Weights of a small segmentation model.
Model: 3.93M parameters, 64-pixel images, arch repvgg, norm batchnorm, activation gelu, depths [5, 5, 5], widths [64, 128, 256].
Data: trained on simulated stained blood smears, 195000 training examples, 2.5 epochs.
Rows from block 12 of a small segmentation model, named by matrix and row number. Rows with one number belong to one channel. Each number is 500 + 40 x the weight over its row's rms, rounded and kept within 0 to 999. All counts start at 0. Numbers have three digits each.
After each channel's rows are labels from the 100 images, of 14976, where the channel reaches its highest value: "responds to" is what is common among them. Only what is clearly more common there than usual is listed. The data: simulated stained blood smears.
# c3: 3x3 conv (model.blocks.12.c3.weight, 256x256x3x3, each kernel summed), inputs 192-255
# c1: pointwise conv (model.blocks.12.c1.weight, 256x256x1x1), inputs 192-255

c3.194:478549478491491514484493448439522477534543469540493517330471549422471478510483499500432491598529480572610485441520554480525545510513508516480536519498521513481488443485468532552489526513479553
c1.194:488528265529505524440525461475496519516512532543503485457504509470494469486443551511463542528450493536508469448488507527563491552515486493481487526536482456510493438461449486564504524503488568
responds to: lobed nucleus

c3.198:450518480531478490409463528507475505530480474414505498481468428508528460524509484526494471456505472469481497515464541528540475500499473488484494465477499523461465484521523532444468496486535444
c1.198:590501551531417480247495495473531491538537551559466495540502551522518554486579540522491545504481522539473586488511513515495470538544483509501457452553527564571505446482502466530490462496531509
responds to: kidney-shaped nucleus; round nucleus

c3.142:434471541446443476487433479487557532470476508533547508529501562524507522481514479500500479529510486548534504448516467536494454502493514529503441442555488558488453575536499468516496528485529496
c1.142:475570503460450488533530406473538575456493527518487487484483493495473508525579520532468504511514532504539522540487519455484475512465526497463503441540517561455480572436521518525533503492496472
responds to: kidney-shaped nucleus; round nucleus

c3.123:502483454494452485457548466524522513507473469496490512514540531549551424467500483508437527429431612459536480527555547552477476463484536569519496464520490481512504463476495451552466503487439478
c1.123:491474479523440504490490431494502561486420514521468524516578449507545529471495530545485467462551658493514534401605499506560494500459487454499505508514515499484457511549508479517533518513481461
responds to: crowded; kidney-shaped nucleus

c3.214:520560521559500452478513503484539623542518463512550539489512546448341586522570522555525511543453442519627451478454474499469532467417487455415493497546507532503527450493581469501446519520447478
c1.214:536493536523588488487513513491528522517551470479518448526525582487196521556564498477443513540464483500565482474487518528518438514502525475474535568517512528511454453516522439488511485478508481
responds to: kidney-shaped nucleus; band-shaped nucleus

c3.220:482501518504571428484501544534533467484428449493471485452515490523478495593536492491474495530358426468426477485472478472487460515537565507525538506520490479541518508478523512449493437534502528
c1.220:454524505492573444479497484538532523540506558444503433491461514458463547527475524440328435505489426420479566495562512468553470530492502532553514435504558500506528471509485464479471462495496485
responds to: platelets; crowded

c3.137:555468452449504481485590488519523504570592558533529539481517497591480479410524425536527498464457520423537496505460526517579560560522477516486511559487487476511542504424543503453480471488462514
c1.137:524463497481512444472559459517484498531517565537594499485531531511551443484542472445466499490513529529459493435522433503541522586513493543510491510468491470469486476500530475492517495525516477
responds to: crowded; target cells; discs

c3.92:425530501457533491490518537535519443498560454501475449564488494489518493529467485512415513480524462478520484458485495426513529503533504531512522493513451511529482525488461503442517517457499472
c1.92:522514520494558474547514572489520527486554440471485512500560549477485502429532533518501532490486458485485492535562510463550506544487487513505518421516495534478535531512490497541515505484517513
responds to: discs; target cells

c3.57:493470504541478520479482450524503544534504532488559510443561498471476533560489496525504457548471515509496519510451503495497549541439480466504496577504474539555453492453529427444464494466470399
c1.57:486498478589469520561470491515485531517551498499520487478483547506479496538540520511485452509525583522488548598462517497522509511467483531527501496511504467576472497520472521466526483497469574
responds to: spiky cells

c3.251:453552481497432522460511470496463471548511531484480514538487507518504547509502485469505474513493599482556522531438521474518510561564518552494502479525502479505485460491493491511456473491480404
c1.251:442478446515497441485365442472464467502529565559532493473484506441425445542488488519481499541455538466546517464468454511490482525513463520525487516466531517548526576505457481483381498527434536
responds to: crowded; spiky cells

c3.128:453544450482491436434510488536497449490526488484473475541508450499480542478475465527567496570500541389481433501565496547502483500469495507499466501506582498514458495524523492524468674492525448
c1.128:456524521519499483524528515520502503494494502509446513515534549500445497507531492493480555495524520534463467494420476503473468537438504505534464597514515506543580499503534534542522513544479483
responds to: platelets

c3.166:587483449551511497486537475535521391509515504503471544445580508508545527518489523495609503367483457468504499536538588472568482467517499548462500544510512519464467506459525501527487486484451497
c1.166:570484484522414527501498561524537512484512475542457480475452608540576509583560500503557534516560506497481503509519507482549491503495508479477510609494476491450518519458486541505492478520490484
responds to: dark grains

c3.100:484520431458513482493479493552422540496470591560546524620523473464480494553493599520520562467527538490489410520480500534484531501530496508451488557419402461532554503516528477420503518441572549
c1.100:554529502531450536442522508513567479512481523519517518512535449430527493506533557468501559482491579554486443504544487535528534512550497513393540513439464504506525455473556517505531451488546522
responds to: dark grains; spiky cells

c3.80:392517450465571506516562494556492582441516548535494471503535466536521469486527487521528523516527559503483510493468392490457505469488508507510459462511470489480472513440557554533490412522483443
c1.80:487443524535550535564495455627473544457537492545515497539523491520480465440527516451491527497580582482462539511478484483521536533493472526534489454501466540509462517462513512483539464528542472
responds to: round nucleus

c3.7:515581498432479520496443462447590535493493514502546550539522505546461412459469468545475464497480516521491490521424477528516499438418518489498545531484515527466493488503499521449507517449505496
c1.7:502589521496492517504408562524576492473461507489448526481524538500487471483499482487468527541442465515524510493517435508494529468490520504517538477569463486514473478489440525501542493532483487
responds to: ovals

c3.99:482457502552532516415528526516573476489541481508503449512524500483504477393477488406464488476488511451493517534503486515605492528465431501518531513473510492496514523487497518553458540459542459
c1.99:552506508525471499463531506512525482547546531520456481501547502481542511491502516524526477547503622473512486525478486492488445492471535487530546517482503491535504480497517546524472557491490435
responds to: discs; small spheres; no large cell

c3.84:497522489530499541542489468495498525476549512468537421424473546518558447460535474453582575457475484538455529544447462480495518462477442508474500415529509492512443476456613522600525508518519547
c1.84:533492467531441510530431408525474506529532486516478472437505428537548505487577539489536536481451416500484560495499510477553522520520445466516463494478484465516511521454538502514505497496532532
responds to: band-shaped nucleus; kidney-shaped nucleus

c3.66:515525544511522507448490536518458469550528452512469530589504537505574607476495567491486534545520515488522523539530573409543484500516469470521496543520556516457559483509448498522448570490456517
c1.66:512550512504462529515478539523511474555513559490453498498476508514527483482414476550496471492434470521486539515509557494506522547501494530525480504500462511518492521435486477549547530498473492
responds to: two lobes with orange grains; lobed nucleus

c3.215:540438448514477535443500455423527462511504578539490547448540584527480312550465540521521437448501466497444476513496519500486489447505483513514509548513456512462543490477501516565477548516500489
c1.215:532448410536490521443507493516473469511489485531578527533516576541455116549473514518547560565543486539483515565489510508495535441535508502486457517551515480531506517495487524501507522474511474
responds to: lobed nucleus

c3.147:492573468539497474482481422503520515443513456514560491497454441584443509478467494529486445479535501493510446438511464541454553530466576531460464535547447414497500463554484467537491518418450577
c1.147:505504535421580502484522480453506528512546511496519514511484486548498477483501567512503464481543465558495528489462517537507460525497550537547514530453537462503532579511502494488527484469541502
responds to: discs; target cells

c3.3:498555482556474498445484517546492474483479562523479537553469509514519490423514461535512518538497456474508536505484514562552523545507379435509499531462508513573535499462493528512512452464472505
c1.3:513569500570540458536470532499561434500480508508526524510467481501479548441526547568527544526523497483525482504447498502487507499520419440488502473482470530525514525450439523506517518493403500
responds to: small spheres

c3.238:522473511477505512488505468533450468482475499515463525438500484584501554518491515534488490430502448411524491469535562499469478429424456528390505493517500511504561520502507580453502486448462457
c1.238:512563391525484468497491541481502464530509509580512493483543552459511560530520540553483446505486498455509479518511507502472538554511485530262477491499516530485489537451531513477496520520474474
responds to: lobed nucleus

c3.81:489583521549503474458482453501564503464520407478454543499495485469532476502507517511474560561506549533493516583510458482456568459573547478562436473427444516495486569544473554562491536477529448
c1.81:529554534474525464520487541517503519405460456488529511518544510440535520449449522545480529477518474466536546491443469552493503468513479468497480508400502454529539541513490558514526457463524469
responds to: discs; target cells

c3.184:529496503515467522578514472486541424562476607493441449464488480532488439499524502481564507419467530453475465501529564479444455481556464533484498488470493484464499457487550446481492473480501532
c1.184:533479499507490511430505478507449485512507528523493465506471473505432473569440497430507509549452563477454488501499526495502468493561494549608495515507486533506489476487509491468482589525519512
responds to: lobed nucleus; spiky cells; two lobes with orange grains

c3.132:507489450485433466500431460517409508473542479508465523342528474498527487456534532506486513491522510471507533546567522519516543510601537474526560515486509467428455565517484516512509530508501463
c1.132:510512478511535466477517494521465571524463498515438491501476525525516496507537460495474515446483497524569492513528502495485519524478513559526509460556445453529449514506430544464508485478504508
responds to: crowded

c3.118:523574508533498538501499500470504441515489559538529473587461512507455499568456584496517513474531496525414473497540491534521467511517505513521550539532414543435479511466475511408489539549560515
c1.118:474545509533481568472471441495549499539480532495505487542482530541509479578460603457499459484495436543509434461533516510558492489476521459461516513496463492465443501469468529398448484554461491
responds to: lobed nucleus

c3.42:472521471502530554435468518508499438492571560476483541646519536488496472475544557489431554502512501493393495508480521506540451456556498523432483537534505481546538599479509546441519491523448463
c1.42:524489465481517495511542463591548409476538504467527474572519584543515518463582550540468557466498465503427510482474520465483557473520486512427505490545461509533515534515470549509454522506479433
responds to: spiky cells

c3.183:493478451483503485536542455394538566502503438464538526493456488525455504484552516537509507554527474474601497508525494530509460534506486560550511452456517542520527492476473466453546468466483533
c1.183:602503461539516455539471438478512491502514418437539517497466514509496503493530559509501480481485475496508512526481491539504504484502528529584529469484504557470515505511481451493493523458455541
responds to: band-shaped nucleus

c3.51:461466540499528465502502555546456467482499539521529527620457526549473524499469518500550532467509490506405425491501463531495454554554461405498516554533541457517530491551463490500467485525609549
c1.51:455465509468496458455458482482456476514416446513492527460496461529500427473500540515565535506451550496480436536495527523387482489502497534504443460469544547453533516599524530517520512468507517
responds to: crowded; small spheres; ovals

c3.130:579505495466503440488499499602503457507479474489456561574514495500490508510522523502527532505521569583470580515515507481528466477521469452497442474511503477509549505451554549494486544464571405
c1.130:516502547508521450484492495512500461514485533476479479523524495466506490470528464509566500516471533496524481494482521466553497491466480454504435478562479446449542523438531508475510524505513466
responds to: no large cell; ovals

c3.75:476464467492461466513545494460526571498522459487550510430494497566501535562517496421434505548466579491606426510447541557505491479469505494475476506509501516491456476484480440440458469479519517
c1.75:518463485455485500496490458551504522573518504472617488489489461536472493534531550501509487523450512513555466551528482558576530483535474504523526464513460478452480542474488489509471523489529512
responds to: discs

c3.249:489523500474515448561503567520493518501524467511509495386520511530444552486505473524489481579525533545587556495444527480525524466513534464474474474530460517532436484481523333572545472564529529
c1.249:492524503525543478466511505504518499512484517502518477468485510510477506484514529434436560526558491442481479492482512524546506458485493506468539493444503461548497480558494173573523491552512447
responds to: dark grains

c3.64:401540463455515483441501504464535477469524426503544556635490556508530468467477529491482531498495578490481551511503482444501429543534477519522472553457532473478521529485435500466522458505482550
c1.64:460533390465572492470505505510564494481534498498496477532521573535567502461437531465503590535481515512492486502513502508487488527445500511539472522455479540544499485479468494484530477489434486
responds to: kidney-shaped nucleus

c3.121:498483539491504430491497557437503510453492408495492492497496574502572481488485503571526523478474496564544465484452493483524464486465476523509520462513493568564564531546512538461532505530479475
c1.121:527516439492458495433490520532523534462487488470481501456476447522560506494515449555494504513502518491533511553517483568527514503518480503529493488551484520560492519493468578480481516528478519
responds to: kidney-shaped nucleus; two lobes with orange grains

c3.116:539460455509455563466513512491523497449517473548486522456505531505529518576533511558482512527526540491578498484599555536500524550526534525505535465552566547508562495502481530382486561480514430
c1.116:485457490490499540537525507505496465571518542536456503496453491501541463565431519490486453546516486558530449460518526473494451493482498506491549442512519507492520471464530571455500480530453517
responds to: band-shaped nucleus

c3.24:504501540484557539506537549537473460522496499472500549757473551494455478521560542518476498461483490438445459460538489514522502531483498489488524517506484528495556495491474458450508536469481508
c1.24:496499585496498478504532546500477500478474509498487472623517476499491520554559509487448474482497508473424542500466481533484570571493493482485490591491506559547512505486540479537516527472433474
responds to: spiky cells; round nucleus

c3.25:551558605483490466467513481559477481599514493563475515443518455468480547512554444518521491560526530534469526528532517452510540505550456519579552526539453472537479483454429516527555486492465504
c1.25:462577514517513452573436492516501441556454427518533544470496526533473512535490464513457579446472516427485469460490511517493535529534499501423506501482561436537445520502524472482536525476494511
responds to: kidney-shaped nucleus

c3.213:500507441523513498435465514440500479519471509460454604496447412502498422463515536489484464493443561428454483493481515597515472450562530483442524499527532513508499489468502478518503508493523512
c1.213:535531527503522468486410505493532553534523508558531559501489557251524460464527445519486468536511523511490475532543507562461504632523476462552490457531528502486516510444477549469502521506462510
responds to: lobed nucleus; two lobes with orange grains

c3.40:445422430490482478446511502485479502482488477510464507559538492413531483536465511475522510572464431545443529515522476551539514508521511445548583432529511513477452542521423538482465592513536448
c1.40:461479480506509506527511460482506491474488446517533512493469523543562483507475515490441533532479466515524507502492491576501466533495490456448493494498542454524494468507476497473487496495509452
responds to: kidney-shaped nucleus

c3.146:550540464505491497477538500470518458463449534534529452477497496507521519552435458468538452563489462470460534487553477575480501506543530496490494468502558489475509493511516540586443508455498463
c1.146:536497578536497471519491468434560526465489498532500513453522472504461539547507511524528497554473553488496522494515503509486498502540537510482506481500495475488482488490479490541500485499502439
responds to: round nucleus

c3.186:481464460445529548520506551585468485483457541530493464503489470535454507472534599555439589466539484456463460452569520454457481447412520501533490410496469513461557529476503511427477518488477493
c1.186:484452507536495552518559527582594499498481573467529530507587466564485457561563595572470521514500482530483546509551482529466588506390560520475506467514468552462547593492474590502452517527506489
responds to: round nucleus

c3.78:453573471444593484483470519470475537538496551501488480470530476530442510454546473543511478527567538512505497434484518482543467558470453481520503505509491497492472521477492479464480524531463537
c1.78:531522493529482492444455544522555458515539471513438523542544458499466518490493457520510487558549642478492531458461510545528490502492508488476528522437533526511502532482464502493470508532447521
responds to: target cells; discs; no large cell

c3.178:552551499459548519477546522472483457462472507487502483625493493472481472432447479549498510434540527493439512494489533529551488542519504445469534490515481507456490470508517554496491452539519543
c1.178:494529478453552444537483513493455503472488492502544503504398507493452504427527537471545504492483499530460500574553527525558528517506463452448434491536540529465537534542473564522465447506482588
responds to: target cells; discs

c3.87:472465546479465452459456502493542518508506475462473474461423502509455517545496529448417451541518453507479571509484507517491560514501518495526502530450499506427494497486472511471434499459522549
c1.87:549500538524415489548476547536475504493500515498509537483479499513497498457495534548529545513524438509542560552524549530471518487541487489516534504456515534529484502485478498494491461492580473
responds to: discs

c3.2:525555481472555476490477484449506461463511547489543502471518542534551472480520480565581476488564522495437489541501490546498534497496483501525463543560474488516450527476612509574558463485480551
c1.2:533541497513518455499494550513466536480541479529510546492482512491540454489502494484491451543525646491499490520530489538482581478502502464506540550434472498463524540513523554523522515477499549
responds to: small spheres

c3.46:503487535512536505478532523433550560583496505521477552492524537519441567532504518522450494526445415501541494494470487461571483546473461461466534537504496518486488535482399497509536486467535491
c1.46:551469505497521578491476486392526532563502549536476539489546468531495552529501473510498470546426515506512512443467491467477444498508514524476542514510489480552475549512486528480473472498487497
responds to: round nucleus

c3.246:486562480564559477534541558479472502587534476528453434516494558558536535521565501590496530589473513490546518533505489530487537436581514501490439480523517582447504453507500546452520548523489380
c1.246:506515488518392512610512541494502465481474440464524530493488507495516530539582476541478512506473479524483507512527503500456556584481516515460471462439539562508511198495499541495487476550493486
responds to: round nucleus

c3.227:508431496504422549520483515410567533531520540460500448516467535498517515500482484491454503482464534528433410539531502415540506483546466502448544564514497475508495552543493516456479494485458498
c1.227:463426473547441514564510511364563554479538572501451491502438494451558524526509474433500484487514455454479189475545538526544517560481488469473549508497480500524475491518508483468519537509501470
responds to: round nucleus

c3.207:544515493550521491496496443514488533497483527454509599386498507549492546460571540576487465523496464553463465519455462540499496488481442472502500560488444498488537459467518475528463475558532484
c1.207:498455462504492564486567518465546498582484494204522532437425507556470473494497471522538536519468485504491463513488525524505463474490497479425518507485504487535574450446569496510540486535532445
responds to: band-shaped nucleus

c3.233:458541517531515475478449484481529481548532484446490530651464514462464550543523498460424538477529501483410435473511522495523445476523482501429435528535526464546494545483521500488510503449465545
c1.233:512532536514460480562477533555546463569523520503516525555487482460511579563519533423505462540459502528446475447492502524543290512480516460538454529481507515524481478511453509524509462497498508
responds to: spiky cells; band-shaped nucleus

c3.62:504505473507479457488501528510494530462571447495477451465470503435438480526555476533536494443470481436535470456546520473565496488573502528530485396507502495488479485517470485517477512535467556
c1.62:527452482465512506526499583545501494556545536512414458440412541512475499479482435527507520486453419492568472507517506567518521610466537500467503452444501503533520499502492517539534485488500539
responds to: teardrops

c3.38:542531497488527452465479497543472464460480536499531530575521476501494446410516554514466500445573592492374532392537531496487451495577423545458450520522473462524559504516457501525521471519460554
c1.38:508648529509533498498471486467431507450497537561546559491522501485520467432555519585491498536431552487477444493511516467478526479523468459483446537532509448488500534450497481462466494507413508
responds to: spiky cells

c3.131:505578494522503546469580538516496535540496528505539534499467527461435493560532483550526523522482547483544446445474485472463481495497468603470580476471501512461491454477561470421462488452507553
c1.131:495611466512526502463512599482454534521516519514456482489550554464488480457493495527474506538520550504520502510464498476472489531534506516445521522501519487499492452527537490476507518514451533
responds to: no large cell

c3.205:501443483521558501452565525573504531517381494540511547450592473499465487457457434571479514567423502551563566511466502582505536500457490468527496558463454523466554421542390486554450480478508446
c1.205:506486485464503498536478516527472468540141426544486567482540506549505528512470439529469501535426505492552557473483480522471469519506525583516501474522454500438529507548527546485464515508526448
responds to: discs

c3.244:506516538449480524605545529498477454485533502520470477418429442454491501514556477502548528451510439455527467420517487486517501478464531518500527574458462580441545472533441458555457512515570526
c1.244:508526526518455498524442592502524483437440520494479482469514408566437501534488580483489500514498457526513570437511535497454456572506544481496516508493464541211469454491514459525492528495478498
responds to: two lobes with orange grains; lobed nucleus

c3.250:550516521484478512460510504494512473500498479458504516537513462486496538537461555417550467568503432466526406518536534481533465526478452518594483582477517477514415492493476453421515518556538498
c1.250:541471517504519563467525469475479447530524435510461496482500520475481553532490524485502494484454527544496418494511469511515554463441526526549560475453534524502476507528495494110535465468479492
responds to: band-shaped nucleus

c3.31:481502562471521514517479491507494548535528450508441510513501535450495533444463539505453510572487514479606495473484516454495485479551530498514459549470486546534519524531449490520532492520494499
c1.31:492602539442536483546489508475471447482492530553488480482459551487419516512504508487508473473435503485573516511408516510481457513499531522560544482459521507505524523527465524505530483470485471
responds to: two lobes with orange grains

c3.32:542539547519514492489490513471486470514469473485495496579546439506507465527494508501514532521521463487477490478462533548479551507490605483497497475529472494528490540494505496505533477531562467
c1.32:477495493456482525553559516554513458474506483494478508481540491532473474353489494524481544452514441512504525500522492474532522531536462465499470541503477416578486484505463493571501494524504502
responds to: target cells

c3.234:531533554533540470515391454469484559498484449538544490470522513446513551481519540566462486567458477484569505444492583454424527473468490491532522470528447452473522466459472441459499476461498539
c1.234:508504529513524467479441455492496528455452490499511531506505535476546513545504508566536485567506672530507539500477545559506497310534508491462542480484531504477497492483529545535503524504534483
responds to: crowded; round nucleus; target cells

c3.6:486511539596573483509445509563525502481577541515519509617602516482527533540534557471515508587519510518387477444477506494536515519489498493528434523511507525550488485496409502499503504486547423
c1.6:477531470556510486462446440457466509492502551501471571484498519523530503486494526509566509531509559538479566455448483495475485510520503542469487563453506529508466454566442464529565553458556452
responds to: two lobes with orange grains; dark grains

c3.5:483483502434520534518448497538493444511492536448472520475477473554478385441513522534388560474556457483491506535486486496479488485547504529499480456496547521487542504528489492503498458501503472
c1.5:540472519520497511549505478450524496474434480459482498532494465500472462459488489510478509491547506525502538503430522471439530467497504447501469488457512514455442505498550515495489467497527447
responds to: crowded; target cells; discs

c3.63:525578558556514513500553459478513516545477570465586510538516485553538488516535493482493487510558496529512534523518445518521486536435495424536472467535431583528430517522509553473512508484541484
c1.63:492526547502464524449515487512471480457471528492575487519497497490485518466550512469470466435537482434476442500542519541484505525475526465486508444494453624527498470484492495527476490459534515
responds to: discs

c3.127:539485488481489532481450495484538496524531440467509494539506552586518547452532482466529558541502491441512485461490443523529530533479480428533461502487487521441540527504475508518437507469572439
c1.127:521495461470499538473460461537510535487505533477516474519482552544553508507512473507495471483478527505519473459492483492498473499484521438523526450496525468524458537480484489420435483539549527
responds to: dark grains; kidney-shaped nucleus

c3.88:527505510514515463470507499500508527504495471463493540601519479488503510453443549467516602537570442484494442474521514501503525522469450449538514476447476494577532503528517545514463518475534546
c1.88:507524482549581486498462474580475497459468516484520537514476457538582488481366524531519496474544486565499560464499524444458468493515506491471555474467462531551571493477501536498453498527509519
responds to: round nucleus

c3.162:527575485537532520540580500432550425509507505493530555651463490572483554499501482507533510487466504510442450508471509516553432484507507505464494503570466527504545527463486458507510474604542480
c1.162:479474505509511530547500562526490461442476530444513560606523467483476533475518490513488494445509455488454485500529488528550519442464490539440541422515515518484505492460509448542444502520546533
responds to: discs; target cells

c3.35:481519490523484475532515449532490529470565536573504551458462527534527495472514522493535501525486471462558460465438527612531484512476485485519490505521467493508452480568504529567499451494531517
c1.35:513474448531512477505502447544529501495523527557535553482484504509517430448475523524483506503492439491505513534501500529506515539516425475515526495518526522438490477426508481514517497516500525
responds to: lobed nucleus

c3.47:493510514445460447481438536488389528451481482501504505522579445453522472504496480453523479465542506476500489567555529533448497481530497520563523479472508524501520529519498437537527495506492509
c1.47:498501528466495468467395499498502520457504468519483508490485499466520540492464502416505513471583483474530503482580507549442520552462529501506494533525484486422509501503497413482498548538455559
responds to: platelets; crowded

c3.180:512531433544591494491369432504503536536529580518478484550485543523563432459530510469478542478439515450467463464490483441499538514509461510481513389547518512499463464510512400511488483497466494
c1.180:467506465590493511437467479518500564425592509520531523498589562473529509524539567482475470478506508519518492494521487511501480483542531514512463493566561461463530509565541456506522455589460526
responds to: band-shaped nucleus

c3.228:497489488445501529508487516473485448448513530529473518524465525569491468485548532492521518514400499472480538418564476567516472447504448497532519494531490528534545546546585483466535500489556486
c1.228:444494537441471547476518505508525514491492494532482439504450520516496517510527562495449458528507516524482541163469457480441500474494489464540519424473508492520616520501498461486477487488521524
responds to: dark grains

c3.145:564461500490461513574487538509456515480422491585482515516561499503549497491563471487432538485497454500554460465571501412527519492466494532515512449515418546426555531510543534513455569518445444
c1.145:568544542463418493456438491431471476459458464500570563527497478505465474491583463533512519466503532569539500523556546469462450513505518508467497473489442494496511488544502563504498497467442444
responds to: crowded

c3.119:481532534490483539463446505506528549523477455494553566557461546538491571500474464480447509461469490453624438485439558482505453556425501488442547573498495472510516461486517457448470493502486487
c1.119:492577512531567540527459537467516533485520534560551483493463507496483555541513492536478497542528457485555499582448547473541418504503447461491460545540530425469532441464476534494533502497499494
responds to: spiky cells; lobed nucleus; two lobes with orange grains

c3.133:480427518513520550504493483500501434559556538468422510507513486487475508477499470446522530467481562480340532547547535432494507488504464502499510508538495524513497515512554497504495529504498474
c1.133:460483487529548501532512491526508401516612488513464548514563478492518476505516481427504489516450530371467569520521490489494480533546502515484485504443458513489505491514546493461524522473504447
responds to: spiky cells; band-shaped nucleus

c3.112:496532479465497528478480522531475508441510497540465432466516500517481455499468506520485507444495505514518479504509460538481544539462511502579495501533504441520521580555487518406562509505475507
c1.112:461507472487494492496457538459519611524491533486549466485466528514548440486577530568482535471484466491496485487493486477499567541424521503503532487453492494473530556524438431419512485524505506
responds to: round nucleus

c3.236:554493455516518487517460526438491566454539521484490529534527550500471487478506442518459493526581467497485464512541500475500454527487439464527406468506534460552509446506446475431503478524496536
c1.236:517501478494466515576455441485487537458437526486439509487535562481500444514529473519473478477489484532540478486468492500460496519473243424497469479515506407369454510503507457490503490504500440
responds to: ovals

c3.209:471508472507557534573485500529540504525459569515489368500544521516491508488476506551521482566545481470413512476484503433535422477533484440533477498502525484492484504507584506493454562446479583
c1.209:510541485540501480502500539508551493495498435503457237551495489490495486482495475448532523565540564514526500500453527481489493446493467505480488515497498527474512459495498500498535516491537522
responds to: crowded; target cells; discs